From a checkpoint of a small audio frame classifier: 26041 training examples.
Rows from block 6, named by matrix and row number. Each number is 500 + 40 x the weight over its row's rms, rounded and kept within 0 to 999. All counts start at 0. Numbers have three digits each. After the name is the row's rms in percent of the matrix's.
# c10: first pointwise conv (model.blocks.6.c1.0.weight, 256x256x1), inputs 0-127
c10.87 105:505508483466463517476526553483493524531482551545518582559594449543558479502495467475499500543464546562535506495597494451512516618528529464560539591573521463516515493457511525537516473501527486423503488571460489525423502537496524478519474509456532501566499441531531525472501555454499518509520543479440470495490496438520463545507413538475558531441519479517544479526516440443528496517476
c10.88 102:550561521521490570473483500507468519488479417448502514519530573460515425490473442469485474546421552475447494482452491540483498523524533475423506519495520456506529512566529496523445495560529493499539519446441566495487484461498485471495555511444560523557540564535506478435571505498459485493506478517502526481476525500452499534478484431559397467577502492465432488557494497534455514547449
c10.89 096:463491508536494448490510564581448538516567475425429526531485519452490467473508480526496457426485527526492469433458450502398463441524537448556518491470535457473416416490540502496472436545427502459506486466560474587516492501543512494512521450473472474452535493539456539531473492425513503483508511534450438460529532537520465450428548482512507447528483500550526533492522486549524555435550
c10.90 091:502533484482452553476545478548460542513457483549495513541517582575454518506411537477503539430520488426591484583490461487442502519485506472568536459435509522527491510454469571490457520499464529441519497468456488493493425502538542542478507500460527602428493450467451485531492509452533499464456529480503475534447477512561486521468465513499485491532507436543483523503517539492468447440428
c10.91 101:435523509529456512532526445480482504527479501435479504559583456526590528485569449444496565504443511438501497590445494431504491376522464518538524516562506530502526415512501496495490519483452519455558486424471544550556462525494500527496503402545527539452493474477547491538502577499565543517550455461616517512488556550458457623457497558536539500507530423468504436516491566524462479532523
c10.92 095:520460485573489572459528509522477469560452517529503446530545507504543415483526557565498565411516526472467501518521445480467472481500504523476519502514525498522553428529455538474511481522467523478509502482478526482513480481482499472494529567477534511515477493506482520515445471495503491577521469431510516577492547460419493503502572512464524507444443543460488473564488472544506565565471
c10.93 092:526523499466561463442433479478446532492509560419478519470469425542565469515469532535487506494485557525463537520532515524495511448459545610550476437507520532529470468503490588443521554534485492443556533509459560480509553463555522487503511499523469471437535572545512497466557462480523375474484583485542424448486490531507550437524543502469414569496505510507458571554490537462538530492519
c10.94 098:520502510514467555507506505510486550459457503447419491524570529546455487424476486453426527487499555480484506525495524485464443517455465490428486498445475459490450542531534509493502419466470432470553475510480482552520475527573500527522513531545518460586568488497512491543481535495485530524512546498472464427535465505490455393488504435513490496491464453491454432436480473529575415597450
c10.95 096:590484581464589493529493451492549550493552489459470531543553506537502492426554501524436463513518477512561514539509492457527500534551498508491458494459480524435455508534496488489466504581514477473489531488423498480449428498476518477502416593496516429517494483436495550473452484515473527513519434457495443550457490474512502438526494520580474540469487507502472508486514507445397480472456
c10.96 100:493491472463453516455573517452501514510444512502431496466439502453445480504544545522487484478460470507532528592446457526490470541426547494500537438474455541524551493485494506500485450470493521512432513498447475564473550532447480463485475434477554531539550484486465540510456484548513433456438514496516504441560523518500441538499561467484380451544534434488513470477447567497472470448554
c10.97 097:476542478462510544471493562527510430429452481488497472454489478514409489507548490486564470576464562552488517453497516498555551476570537519449501558517534469578516510504424469479491507496453560499441495441498462512502535505529536506570459544491545465548567508475460554519479451525491562441520512483468476507457547517459563512479434435577357477469457512546511524455507465499480456510551
c10.98 099:531464554544515456429502439491472542473532499516470520466564441454561464503511555561552563466498568470583472494591507474552426590442494481499526527453514622544514539488523442494456537530500459464487507499521502493545498493463438532479535494512524546436544472474538545500575488535515550469507514469475504467481552493582515478476523511493510530441523418511510500545522442513513579475538
c10.99 097:487504479534481489497404484528521499470443467492468517471523495461519516503555496536459491497465520430460495536531486500498444491417518478536507546507551520387572485431470500457441508462609478510496492582532506465520570432516464511506518483457478570530454514509442467517547550440529574496511497505433484463468452475460489550509474506502494476562440430522463557449578493466506403575477
c10.100 107:561480532536550554560486483496519530492449463420492496465510494551450507564528483470509591516435498547563501479496484516455444529508480519451489482567484520401481547456507502512536544537491492453541591555495488516512494508465445444551487530539506500535464496552507484420462492414531456535516542497501525458527514488473493442446505557504471531527476488500504510565506525506444484469469
c10.101 092:514489547521413441564448500513498525449515513475458477409519525479433455447508516525463479455450512518498534514480468540521524455491531522555437582424494493500450493583449545585493550475494499483518547487555486556425490477514492548429505570526532508484512543466439476443465516534532404515528506534463443506484474482468594540458482503521529588527494445518497578462480568471530556470501
c10.102 098:515499540529544487490447574536573503507473506457493536442455515442471441484528485463567405499489449487505473539530429461513474506498435522506509541439429502501432513540537447461488466466603516533490492473523453512529532548504514490492589526490496499516448498468527468462532552508476452506580561499534506514499520495469447553562469611539393450438495467507438493543541415523556504535471
c10.103 100:520430410502433438500559536500496507508422544530495508518499471477503510549518529495504562479537450471453485497497527481527506492459508521521515480516477575501493511483493527525522520520472473474502465503522500486479503477464491513514501493571536460496532468468524502525448467491449512527500461390518476521491519469467537440492475523547563517577486388474527553497521491478470552518414
c10.104 100:540520476550544432563510534515508545518395522557527466544476567480599485525502555479533500559523493512448507550572560476557475484455429526450521509520482491490535435435533459481572559446458581524568511486435529542504415479536525530512528458531511446491478418475466436514472481583516474410521496488475518481456492508480518534510563451513583526515459432544571544564564502517492497638566
c10.105 097:502507480487490432465454436488500426468431479529463514435476530470553553474522505503429487483459447519512412478402466520501466498492510511523499506455475547464555479545405426498473451514457520507544490534471588532463487575462502538537592490447484491478503503566514475554509527471584500457460515479478462507497519503466439527502505463511518470512467480448487522507543486436511474542490
c10.106 094:529512525516494477495499462438447484494480466492504534533475578517548544474511443504544615516504585436454466461522495502523438518449540434494527527514504491524505510549477513494551430612500463419502525549502523551437582525477437520520501472481517566526550512519502485558461536461533553506462530481561507471521448502426549435429454568538536475566551487506537516448425496573475511485543
c10.107 094:451483476454497494497497513443497500515498532490428509501473454531456501506465504463472519459532538456538549496508534526458497526448512460465383492468466486428472490501486494517477498490514441493555562553454449538521577425473522556540510486538491453439506506505492523477523457513541508487477471583454430535470467545477442574450434514574494588497461552521518477525501558457519560432546
c10.108 092:443480450474486423452412523505513477519523456514470526474567429463425430488559595484461464552530498404501462482505504558490486542527477499571453464417512540512435466539568481531493457521480490461476547504484471437427505507492461441440496523445474538456558459452545440479603503532427463487475564482497482489468600445447491493531532573529553550492486511528547498472508470509483536513494
c10.109 104:550470508519516438518446430488506476499488507460565484523591512479505518363381461496462511543505459527431524515458526552611557479543472524468573481483507528490547533445470530459557446574516489487526508536524635490463526552484576629520522485519445452511605473530521537434508484526610562432494521490510557534473533535504480517465512447489526432488531541468512506510472509499526508518463
c10.110 104:482537495479529477485514517552508493572443453493522519547572486406545543460489519565452553542523518466538481525425426435462550481469520485446532550477540495479568507537482498478542540525492455476419440483477501539559409512501504488490616495493513433489495482442530479557558527521539485431503491515523488511535531495450485506485522583440570561529519511602468444508528494536488439499524
c10.111 087:570553565535515546513436478538509500504530544509525531437494477537495480543540509497498531459533515437512432552419474379536553451425421453526513483452452514429444520566440434483548496515509529459543505500535511431470557533544531477546488488494463546502536471551540487502482560533504505523467432449451546447467520495480539501579449567515519443523538474488507438546505476476521490506507
c10.112 104:480468578454492490412477448494525546567453498493519487468451447493538440475448535500484499550517485552438534520502538507422492475482568443604449447513531585505565469469454475491442475501533490522468443479465563520487456418482448553508455502549501534510485560434488536521429507556476472463543429510510562451472481461520481429544473531519469522523482507460522468501470563594516532544496
c10.113 100:478502498490384423536495469478486511462572457468516529439494555532540458446584472569470532468526510578511502465573428449547497437427477541541548473478573521523534512547559507493478510528519453522530524491500542523578464530468492531529491446517525538472441421460479459508467528475536536525482467525470500511502505474509523472474486461527491524567444449527542478456480593403596505483434
c10.114 093:486569530494555516487476494503520472559488486527458526525458412533547524587464466474488523468388489519562525472548474437464485476534556518496520495478483489490459505494595479512457509567592481416540521472514443565467454492476491525490453470459499450521499507513534551511537482488464513520442533601463489512538450477443447441501500506528507634489501541500474511471513518455471499506506
c10.115 097:552483494512453479504498526534537573525457470525491532474500468534475536447491522491427467532454427502508525455493456474521488484565502571453459519560508516581500516502498562586552470492517480590455510513538520460499499481564483480564560561445476574447532526501523440457595423527530520524470490518489549520439519461554535598492485517467482503457482522503465484532536525523507490416537
c10.116 105:514477498446509509469520495499491528528505469490537499562554498540485473538512501560512635455533451573532499498486528504570502397460502495451485538461464468503583507460518470511503524540527463467494446490511531587543615488492490538431487496432454430519466420492523477523560518420527522528518521540488511471471575479503491499524538543523523526471447467459493444457534467480417443517437
c10.117 093:552486576523489458542485501479479501462452526519482522466476506538502515519513460505529498522452540512430443517531488507481517487536429540546481587466475507480541477537470517493482512417512536522525498476463375505542527483475509456480487471490568436523484500479472476485537428494443465571501469506542510476423535465463495555537491517467454532549498434516546498532519449485479443411529
c10.118 103:499458495547459515521434474432457446448503516515492538528500450420526530511475529480538519521505449523466475463500486500514452474457497586484467508520452474487507504507464466422481461455460504462593427486504505466476524520451495454463580488425486504434445454466522541452488439542458533445434478520471486468549484514582467517534483507492470543514449478518512561514516513526559525558576
c10.119 097:572479461553566568456432547569430439532497487491480523452502477445470499539460560501509517472498521561445426492410499512494568467469458438510520508431449516482511465541560511522547536515458502512482494478444481548539514533526466454487435435449522448527596533536562502507512461437473503444485564523500488499545528479432475509474510439453464565488496504493484532570551521465482485485498
c10.120 096:452488500453421459521521513522518466517435510515489457525533441440433476500472514471482490562506472510488493543472495440474558469509440418425468451413448506510519563541513524522453442499547465421528516516502477456574501598401450473557521505515539482450479564419487466502435506470500497501519522490543462491476550539431460524492515586443494518536479503535553538549486526520509524541535
c10.121 098:497510528454530487502447566538490530508490424465595475515516465476509518448458478444525480477411527550465596479510526456506486483477508564465499518526520516554498449421467538455501442512520466537499515467440553489482467540523493486540502543417539477575510483508494508497586575460480478460512507546517539510487498552579496485454476454485463582532499457531521546527488512435421486535540
c10.122 100:488484487474445606472468497533424518505496494472514479496420515469570495490574572473527474517518548518530510490476449558500485542445537461533483500496449413521470565497489521469467524529522534491481500462535567461513508466595452451538477529487463445543484501475478503517503538498525516509624492471398482467408520459565511478491549478463461436482447500538546518443466508468487473473497
c10.123 094:497524487522497475486485568537529559574549515470483501556534502496518568503511547537516445472442466530468526514505483518481512458481467478481580522501527520503536497492516493454490449497500537502567541544585500449477526476555433447424522568493487526539469486485438458532527536509473445515563473444558422519539564544502520463434557440421526501494496441469595502450483493513580458549593
c10.124 102:511530518526610458480518579420548432498508546501527489534510484504564514457492461495476545501477475438435467500550477397445483505423535457553540497504458519456484414467467465527489481462408475431530479483520517561489502516580564509438521489546500477422477515454514452467460453510510520436511463528539525494505575543452509452522501586479516515477486508493486478519549540490504470522476
c10.125 089:466526444565450466591564549405505416465489484547466550493542491499523531414531529472462528491513523479456532446438541528535456453562414542540552493489549568446532549471557460534553472484517491472495522460523543492540433490521551531460510559446477463484518547503478470546452450459499499447487469534545521544520537515485467536454529549495431541483479580533470521480536504531507434471478
c10.126 092:545444503536538520535483539510448523553464463540547520547507524449503441484496514511546497506587579464462509478464480502440520438442563523540556462516510493551480452448483522466518515578490473455480527549503510469547472459487556507496534444545535493494450531525526505484480496522490469489425434463569597488429533507525535546522453508517526456475515407507538571442464471509430497559547
c10.127 095:452472518478575548501449470440516503424499548435459530533485472508527473579491491455481539497436518545482535522509470558538523476479503455502604550481494484519552444474535478447497514525458487413466473472534500485517465463608465476431465501474500454505523502464546455448516499459534464511522519480424510419448489548523495478442519485553319508504410511485506517431499463528491530569505
c10.128 092:448431493546459467558456512501497459474456517517493511481489485591504469484526438414424510553475508519488513559480483466451481551451518577620467446524496442526522511477490478491526508433492512542385534565558483519472567500496503588491509466492530507470522548491466501418477481481515517446500484482440592484508499499477457546476513564520479476497529462438517547527542551499544470434583
c10.129 102:538551504484418458493560583477415469464567507514458516513512476481450494407466492532510467460535465476440523544621523477456486499468530502409509437496490554493482523585493580507436462421512487524477546516555473559548460449512525432559493472571467496518529540513438509446520496503517443567485441528494492508578531520539491540499509481533484487504479490542467470487439540572494522531455
c10.130 107:547557522536446560534436522447522520572472493516547484492496453507519521516510519483543500529487490478488533502499434446488501492449484463468478533482523502527481506499510522531476574461430404484510611498547557534438436605451561462449491504477500480482474604587546509514501556490537497523539433517518450521553474490429515440544515487537492482448515533431476480574425456545505539500513
c10.131 104:552488541422518518440483496472458500528563523477495535472451545489476503421488477501505497511464542480476553495534455501561539562529508492472511557497543559544436524487464495481531507555455493490548562534525520472443514522505471466565532466619464524550499564449454431514507495497539506554469566539465459508506423535554520517518431450537501507491568545568462491463475413528524470496565
c10.132 103:520532530571520462505495441529501518518538533492489550558475491495410458496483538481557505558614526465478450478508493487564544468462512475589537532484508551532505467489478544575482544478522542535472514479490532398562405472566552481567529435517433519507533487528492453498490516487537415452507544550502529527449495535483392517517504524519483504432471460508534536561435528497562499478524
c10.133 103:499474498521501549492520503468531471480571502516510410532498451478458563534488494479511533493454414611481531483485457524493433449493501482466571462518513476483471504518465498474489450480495544451526476479543479497495545557541478518482444481479490491488480569529480433601477477376470482498532468565532455471492507441497409516461470494525507479522523462493563498475490502480470508566508
c10.134 093:470415502478466571482442403390551574473546488411437504495513487496503490477475518434502464488489531546459421451562497498533525477516475453504495556471406573526527534463491502507529536493380497466455529558405515515557474433475540478552490460526518513541510454524562473527557508504432506493473523570513438476510491494466523541444550512486455446486509508569475570528491516473519506513552
c10.135 095:570547464464458544507527519507472589436487466435453488534496484471495456521505434464562530489478542483471482512479453489590464493518518529464541525415536523457429511503483446491537424421438478498513444479524468502475504577616547527518480522573540533521545542485541438489511423558496530524496452568482556419506565533511511410503445473513467478479496458470517499444532444510516505445469
c10.136 101:580468511586478499528524465478507510494449506541551451505573514452537454505595487538523469495501478493514523493529487511458552541577440493567502497521456491484465467415484555483475493481455478473498543460547502485576509549519412481472484500473477479573449491484483440563428519509445445517469486432484481482524491473542519526482443499478539554517459427516421486514500505481456475411508
c10.137 104:499510442512513488518462472555561507529479598494449538552585507500500526553475558525403474392428461531546530513483442526489488483507471507485550426472491493529518512480520457585499533458464451474486516435504493478543414483447458499499460556471517436444510457511530518509434525462520484476536508544505490540475561476568576461394462516525527548513497475498487499492529493529471452482484
c10.138 107:501540503545495467509469451497515499473504601479473517516481536538367505484546480437494548469491483488529526513532464528518458547510454449452589480462520526563523427515549487534520478450544530560484449517542478487427556478481539471523429538524527544529532522539490527540527554599510552509478556559461517466459527559530503504518476491459492537511457543404573522517526495550502501488474
c10.139 096:455563556570551496524512508434495522453507504513530456475508479466504460446515469430515503495500516452509485456571486478488505510547511497544448501416516517534483505505499523489536520494439444491581480451471425476418519537542500499482403511473515453584515491501516512472490541534436508509458504507456531559535488424492552479528475455529515497493532527533426522507477532462563579447532
c10.140 102:547479524493438479509580508521510527513528471466557520550465474531521541551473561493465475465558521529489482509475517443535472585479555547430490549500462534472445479540498472522541551522389491388488535526507531527432519555592490494420434520490475509490517540503478424499522491503496434521519491470465440523465530478525508497462551441447536465459474482531497546492515531500505485440517
c10.141 099:546547541526525486494501462566556584554425554470478511434511475424486486489488534536548426516483546550485554520467487511443523481496476518513512512445438494519473487524524370499553563477542444545539435454538521427554498557528539524491480498492485506492496451483512459439498550511423515497478428591562512515489524522557517500474455537600597508511483451581519504548554457588484544477486
c10.142 105:575519547499452505498453553496527450493434460496474421555500550483494538524500465526518507492464452518551460492477458520529511478478523518460544540472530498489464476450455438522505533431446417563480479532473464498411430474630437540433549478517514505466508526547480493563560562430516426465523543531516463494419493529541535552524440521577489428501454507479517549459434532556538519531498
c10.143 102:508540473429467467464533520507498465543561460454529451571482486547535528550499509509477522580478516468514517495551507461481504516480456587411441507493493442462472534524504485499561494538465479515426511490474553472525532398478513495446526515479540512557483490491572505474530566484582480487549514546404449521525502491413584522492534496531522556452498547472470525526535482547519476510481
c10.144 105:492487445482522526461566499473507466455517457446530483547498489466498490468459504491447538506422566423464581530543417569504504534637503431466457542559454467562459514501512467452465451490591544495482525480511475546534489490519519520561510488453527504493440540448534507472466486463513458468484469437487470479520525563491554482467497598520542469527533485497455479479522501509457548538417
c10.145 104:492505416536558506532516522425489466565514495506510431483396482426453506502536441516455547481481512465546501514527499465475546473490489557485479534478483527525500513514423563503410504551416597501462543554519478525530526454531534510563531481526474486496498540580516498480457485419498499456509517449471502460520471487439560553492507434481467419456517500529542475539529501506410477488420
c10.146 107:493496505568478515526605482483501518548518511538504545490465512468521494440430460503483504561459509512511462527513516557496530505489500492480548486528581555508489487544494451509442445458600467475448611519529416509510571458518457463450487467461477503561448441477486546454546424475526464506490465564438544464505517484425565511497476518494430566489514513455512457504572542503513462458565
c10.147 105:525515527518449529470476499457475549507501445447501490511423467545485550484504452466466520477496588567444511493405449547526543462451457504523480506513483536489428528472572485453593469528491416509523551422443489458603489624470496480541504521561521445519442494518487532487494459517508445451458569478491470514560510548466527449476487512487497551555499492535498520528526460532474478557487
c10.148 113:500543486534495461509504461536533557486439509438508579532543458444543471556438501493570538503511484510505541469564443482511402511510403509415520515491543504522494589505551436510554480445470555371522508494567567441548586473497587512480483450478477482475488448518477460599520455495469540572569502519561478463512510544512539460489417471504519446506510472497534456500515539533541494509464
c10.149 107:511475454443512461455496530456555450523488507486559451490486483573540552563491493546496590453591583514461551495490487478509511505516455456426482510480546515505468572494483468562560513425557515534524495560546483504457515456408536485459522503475490531550516521514533580506537508487581503442568447515467505588515487539475582468550545475436431519510509485545462533472533530364514507523501
c10.150 103:481481562521522433489517506468490436527529540503518510499530489485577538563508544510502448468522442455551553534495470492444522481511482511490492544557532432472465448503407537496580483495552501422448406486477480555464532511491585518487447552517421481450528589538529468493495474468430489495527505512515397544499515572531501525485500491429454548483523463465535517509481474482512589442519
c10.151 104:519430478496486497449490442481394509571553514503498509564513605423483590509457538429461493458503522491492456477534513477530508464529461539415467460479468515458551516558521556481459510509558453479491573525492518547512484554584463506494486466489519455503440576535519550477486458516562491470446531448420498469530491556452439544493537483501541499485535439498468511446555438474496446499466
c10.152 099:502584446488515490535485504526514568606512476486550475530485474594491546559520536509486582583529570526504504529506486459480464547437492497499519565447444521476505532485490546457498479475472467481555509483477473435506462524474476506515517511538459500573544475502483472509543497551538515458529545541544491517578474562486476477526531617560459433510520514494529461500554527569515450475540
c10.153 100:542561529513506438539425487488462476541503527506533510558488500558446476458469508487456570539425455538485579551489506594554573561500544529508475452501476492468568537499473474468480514493487576518449464442491503526494545461504438502484462514484565461499460442521417494519463529454484447543501507463513488539480475529512502457436512512490447569475508439497529483497455497512499550503490
c10.154 107:551538483500487459478519509556538456415497489480545496536491526597482501515526483529505489510509459461447498437447500491455545477551467513471509545516524530490475474483560503511526514557457490441500474428418508518560461522513510550517446573574558503491464472508502419457404471474594533464483534457537493531481479440537528463485581520487442564475482597500533483482523452465500438444525
c10.155 111:452509475506524503490463510546439505519480530493508516523416498477456476484492496504387506476462426536564476477540422575464430509529453454532514481546488404548514576512492492552485446500518520507439537456575526476528477536511557464446408471506532539486504515534508504493472523524437461537478477496545472551511498558484497500445483485606567541471486538522542442466490526464445475492447
c10.156 096:507560562431541547541467525479463554556569516490518451471517532549438561521531565475467415536457457483568469478440553535502528493469511471559471435471505465487471487526422498444530521537547523510453523460500479529525499439489589521507493491492427562486442500432502443474497524550563542456465515485509531547494440528474509533495537459535513467427460475556467549515525455531493499501509
c10.157 094:445513499393455508501500456503491571523435469476545385567475530488573519511556446531525565500513487434509467543465516499513499485540557539508452489479484542481506527533468511547458436505503474485492481514495454470531463461488482474480609533594516563574492520612438534494512450512518551508497507519518469510536489559427504511500542551519487501483482459483531486537532504510509401475478
c10.158 102:559450523468492478456466484472546551492513436508525405505513470480503498469547546492499538518513526506497516550498441493501563520501506488520512497570561562351523476548559498572393543413471444498507487480507529463535490455474456513442438506430525464542509494499441454438507499490431463443467465476473526551525547459464549447491461437509459556536524538532499526396517536567481467499390
c10.159 100:566481479574489568550532515536454546594477472463506494509431437482512605524482521483490482506554560489520530505483472473522537475542490527484533497475464481509459529518453477507478499517516524493452575479486487446467452473533503479527509504567520596517455585491533467464463428470496454493453496587442454523464511540573498435541451544481500565488518447545457528519441475510554467452541
c10.160 102:529526471554477505451461391517574518560544529471566503546547498472440527496439438440498537489468577504500456544528509502391535477535449514491511600484455541507444532544551513482538443510453520448523516493472488486487518480503434564524531471408423471487538541497468462483505466483568494547540454503479524526477527457428540465511576535511414507494503439421499506492478507523475489516561
c10.161 101:506456473470525532480480463519472434520603440461485432510477450498433507525510522485452536479473516463581493448439539453436518492488476551468575503490493413498544428479578453498525495530482544493488492580583505471480475594528531480453473451468513540538465456431523512510451523531426480441522478504536481530463485463468463463521503500476511474518475552483594488539533459508467547561540
c10.162 099:517527535452471427525531540459527491536497487493529435490516548527478505474474455468450497466564464568461480459531518467538572534515487576533565507503432473506489493562523453495531493601543540484523484588500431535501454526552461560444458522422502449473425547464480546434521420466480550547476545418421557531528476477520457496431499565505506520526551483577481500473468456536577553525535
c10.163 099:495466466445520456554538478487553520500517539459473528503482579557531485458468511504523446463468443519466410489488434478485573529442503522476485432518507421476509475471439465483570510553547479500491527511555518501447582514432502468492531560483578436496541464520480473509493461558507508450501493491527578475467472529505435461528500506495534467501553459608518524491488514469466505540542
c10.164 102:491490580517465469466421548487526481509517455558496495572520495504501535486470560435499608519539484465519471518439504440450457532498493498527485516513503523430483571425447483477532455563522558483576501597567421458462518441497486482491531592463427585475523465460538515506518466440455573532472495489515542544514496513376510511485416457474491503541484453531481509587506476550465500507510
c10.165 103:420474498534515433533408485470476531472499482557538559506454517512556470462492436478486519502545506548530573452442480494554482509510529508445441515547496509527539481538403518444485507533523518525474498514497482551523589567491486523517495512456479527595486545465575508586539462554484534512506514501462607483514428527551508526467472513537504516441546502565436502461517520592529513508496
c10.166 098:469504527512540523495479500558495440428530537539445518496521467492501501455512575485468528459512509512505428420522488565457486514520546485526485446470460531473469537485382470439449525527423485527497479417478501515539543518516488446491449488514529495490429511513505483477501520512424526504589490519546512471447509529528447474523464500500527502510506498488473468472556432483470514576512
c10.167 101:548480575529483437568525469541480480500495501545474536467511491475524493557535504490505522465495578408537512498473479460472447473539456483593560484558498511476453473440498473524509512474453490505440511465541576498507491611407512506418447499541515503482570504535567531479502559543498561445486520472493547526470518470457493587530474564471529519556495442488480506526520471464485481436527
c10.168 103:515495514561569572514471516503487486582508498566482479493550474492453466433511544521485459518518452507523496444497570486481499535494534509532460449432482478494534492498532492553480468546456468495461478533536463483506445482489505513574457496522489416458483528550479517512508489489575508565512534536543486570489564478540415456479525510519501556485566409492471477459471453473551573487519
c10.169 105:469494504541521494541480436517434494438452563537468541451527425539550454467522477506513485523521398618437481461503516520548516480540502536462527468511479473523608570483525508573532476532571533465487522590488447447504498568549557414483548519517484517455520496487504535555485506503558518520504531532506431407520439468490498530471456480552468467477457534524492483492540509504438472475435
c10.170 096:505517514484485534517475489520520521472530551474492458479493472501502547453479549487461540501514511471535464431534510559463508497516552499519445457672462456509577463476529522443473531454420504440513537496529443538546504478581502513471422546534463517479466490468479592581522433474432481466467503547525451501521477515556471548520499521513492453494471487497492477496499563499537514522524
c10.171 106:477459557499543424486554552472514450488527549475514548506481506500453493553436488492588472492511490512498527446503479572530549469578481462503517434543478494423487516475513551539512455476506462510575469518489419469476498428516543452569481537493477507493398525523495446432452522518454504442517480544484474546545534480498515479562501550495483559537507473507430398495550483522532435568504
c10.172 093:515488452543475495530481465528502492550530517529508479522488532490474438537542498572522486537496501344501494502431555495519556531438448392467430523533499511514484453449476537438444447478511437487528520505557516444502545545486562588515447563524412542502490501512439535435471469481454516484484532520518526475511520561480494494546529538540487501522486513460505434495488417513491554524531
c10.173 096:503477456541530516438480471464441482533596525468530502493465495520512448461600528562494529487504435441532514435498512582435479459442476535514450482580562581530518503509518491466467593527454434499439511507549498461516449510512481567522485526501470512517549524492484522522507541529494578448493469491492542414571508503513523489507473511557509429459529484526522440532504542575540523468491
c10.174 103:471546557480558546484514484476547491529491491471421524592516534540475471533485499560434503553513545480463467480518543519496442494493506514473592503495521491454466486478488537465444513517533569481500508556559492539476470505504468521501510450501486482596481484461542466462412542514551424505420478453467517550479619485498508497544464461472487475503514465493427548553464524429475394502485
c10.175 094:478505559483499565541534420509521539517500508492564470517506529463536513469575489475442582489544561535484471461490488509459522544469525524495466526591614541516472479538485485573572527544510623497477478495557486515468474478450500592457456490468464453539466474576555537472496523515474531476521474533507593486491446571493480526413440537493543478504556496393520486552502449493486474484477
c10.176 103:508498529460489549486544458481497555519524608545574522430532539509489485475532472558518509535444525492495487516481479535443532427477482478524454522474515483508500488483547444479517502516492509494486504499545551508464447431477539574533441427527491474497410439500441449464427497555477494484577442508485517464499439515513484472532474457519544543438477535491564501510579484495537555489454
c10.177 104:534520489535498558500532480479536545448449466475475397474566542492427561500555534518456511518483469477479459486488501525464416487506476500511480524498463492571534535402531492575471481464454451517537588492388489454432487563463434523483553452440526539449498448443489534570486573505561541550460505485538514543520460477511514464540507508526512524529496475581428515534451516488457461447542
c10.178 097:486510440465503471457482456513488547447464497573507463541512499464506486456535533506499573434519533530535492515509428503526496576438552532495539462455498456524490486512466500507508493466568440572450574554552469470474525452497520453514554500494484511442512545552550482477494471507523505560535497507525445483545424510531536551481469472579474446489508351434526548558440503477491460525490
c10.179 103:483466468454497454589482451451565599528507464486530497533457566566499560507471515499531503472493440515478508445520512501516474492483486526479527515500555537517533487449500446510472490535436458399441423462517469456474514544582501529517479510506479570485539532524487504539572513514595471472521554542538542517510445578492437527489456458462530477432525467454441482482493454517545565460463
c10.180 103:509504530501477517532438480488477465503560500564427426511478501499522493476518437604489478496429460440497495575499577460510504520513554499463529430529530503515451478573462502458542529452615482538508408528513521489532535516482527514486513493498481536494495466460521539608512564424478439457458526439519477474502493547499505472467523456468580500447530519459438504474453537417494409508485
c10.181 104:499416526503522461459370473485523453525473465451533518527520561501485464424528404507390425502549570584452429487485465474493535516541411493514434549470498557487469502553504496497487491491527556530482442453515411524566463523532454492486533511504490501574481480578486492524488538432476501435518559591465427556576492470433566468473538495479538494487505512474486486422426483474540531532506
c10.182 105:528370546498446507472471471513539521506593576457510489418518460477506478467445426490477440457532562507504426587524491520540513555555502508504482511439457475481512489446536447533499462471494494441486516472562415449536487492532547519470479488555489534522533494481538509446491495508514501472484472500491501500508545523503503504452562519570430456531528436565504436531509493501495485515584
c10.183 107:464387502463550528494489454516530426494487534518526480500515505504460513442427491474445534514437469448482493516493491471442515549553529499503490501527463472548524448462516460521433495527551508431499536559507529539535540471530467495537456547519442582571473476474460534516488603499496504550554455519546549496475511481531424440495463577447471460529425491530556442501550516531502488566461
c10.184 110:491513512458515463514449507453528419511476479496519546507472524584553466480424533476530477447507530442477498488549516484492491522446559501535558490504480468528549507564457519433498592534468476496526557458424526453509483462416379519504512520472474467472501464553505490531483534472479573531507462488441461498459551403443471502505530457471469526493501557569541534536504484458489498526536
c10.185 097:464510515575525448490466499502449530476505498500456516501496509521446505489439464506503507535488495512509442519453585463491492555510499507475443539414493448581535487619549530469533546382472515532436491490487551555468547476534471565564533482496485519435490540432499486448499510444506497496368497545490547498406489510444452493522458464494490491493524529389501489527499424505513494495541
c10.186 105:505430510497456489497518585436485549552512506518468450461454417433453484496506494447522479480508483509461503508489494484454479544525476532518551458507475557539504445562501487470567550540479553467568517512512464497483442597511550534527534499517446555502513527474481560513492494573494450475521458482490506482485558474443426472523384463515523505461521485442520518554537503462540537525494
c10.187 108:552519414517470494512556520498512445523531519530513465519499477405457484504523541476449522475539446479534474507533463513501538481493467450491524476497468525450483446448459492477500466470500464587482470537477500467572475496485503526503510485526504534481501379483414467569562580503475473466486530493456428486581407507456447549513428481476470462534487525536484443512497532491458515522524
c10.188 108:541538499491537493491522471519429546548425483518526516478479543522456612504433517503542497434457535499554528508439468431483485512449497444515469519454457582527505567516556493474448465494514521449521526524470496502443509509463518510587523582493511486464477521458491474511557549495514577463480446574483514518471606448443514524480511513467527539510565433476432550497545433508542518593521
c10.189 096:498563452534506509509558471500516531536462499388560502506545531544499508476518565503526435429484579434542490567538432463489485481453554527464516494511450494546470503460448488613428460471522590516546514584510531475543540507502448479569507499495509490445501495478491430530572521518584454525473536528506565524474557567496495490553493541518426523519502420513542567481507526455470479448541
c10.190 096:528498459547580492530494547471485479509507483443485539527491449474514427563430462506494490507512525529504505529516552520516513462500472488460399490456496504471470530498476448499529442595463485496476506498523472528471523548496490509557544546510518443560489503505514427486530520451423534535558464490487502515551543440474538460530494427509492435537498482552443515514498452475460552530457
c10.191 104:485584500519590479532498521520444499467448496450505453543490539545502506510591492489491453505583489448459485508466451526539399506534524498452506556517463488509490491507423588468454490494497498460492567560452481512461487538474442511493457571500541508525473508462465493470522514535457470506454485481509438501439503509491415552493555429562491533538494488457617494523534457460521396520516
c10.192 094:497492480451532505524520544451502454487495504490490496514490458540536502545514534523556577518503516459477520422524518519509497531512520524515489459508508540477389528441529491592484504427542490466457558540548520561473481429524523494506473437503483503510522474499519491515448575496527551449526433549594441453516546492545510450458407538475563591482477460483462508506501499482538494504526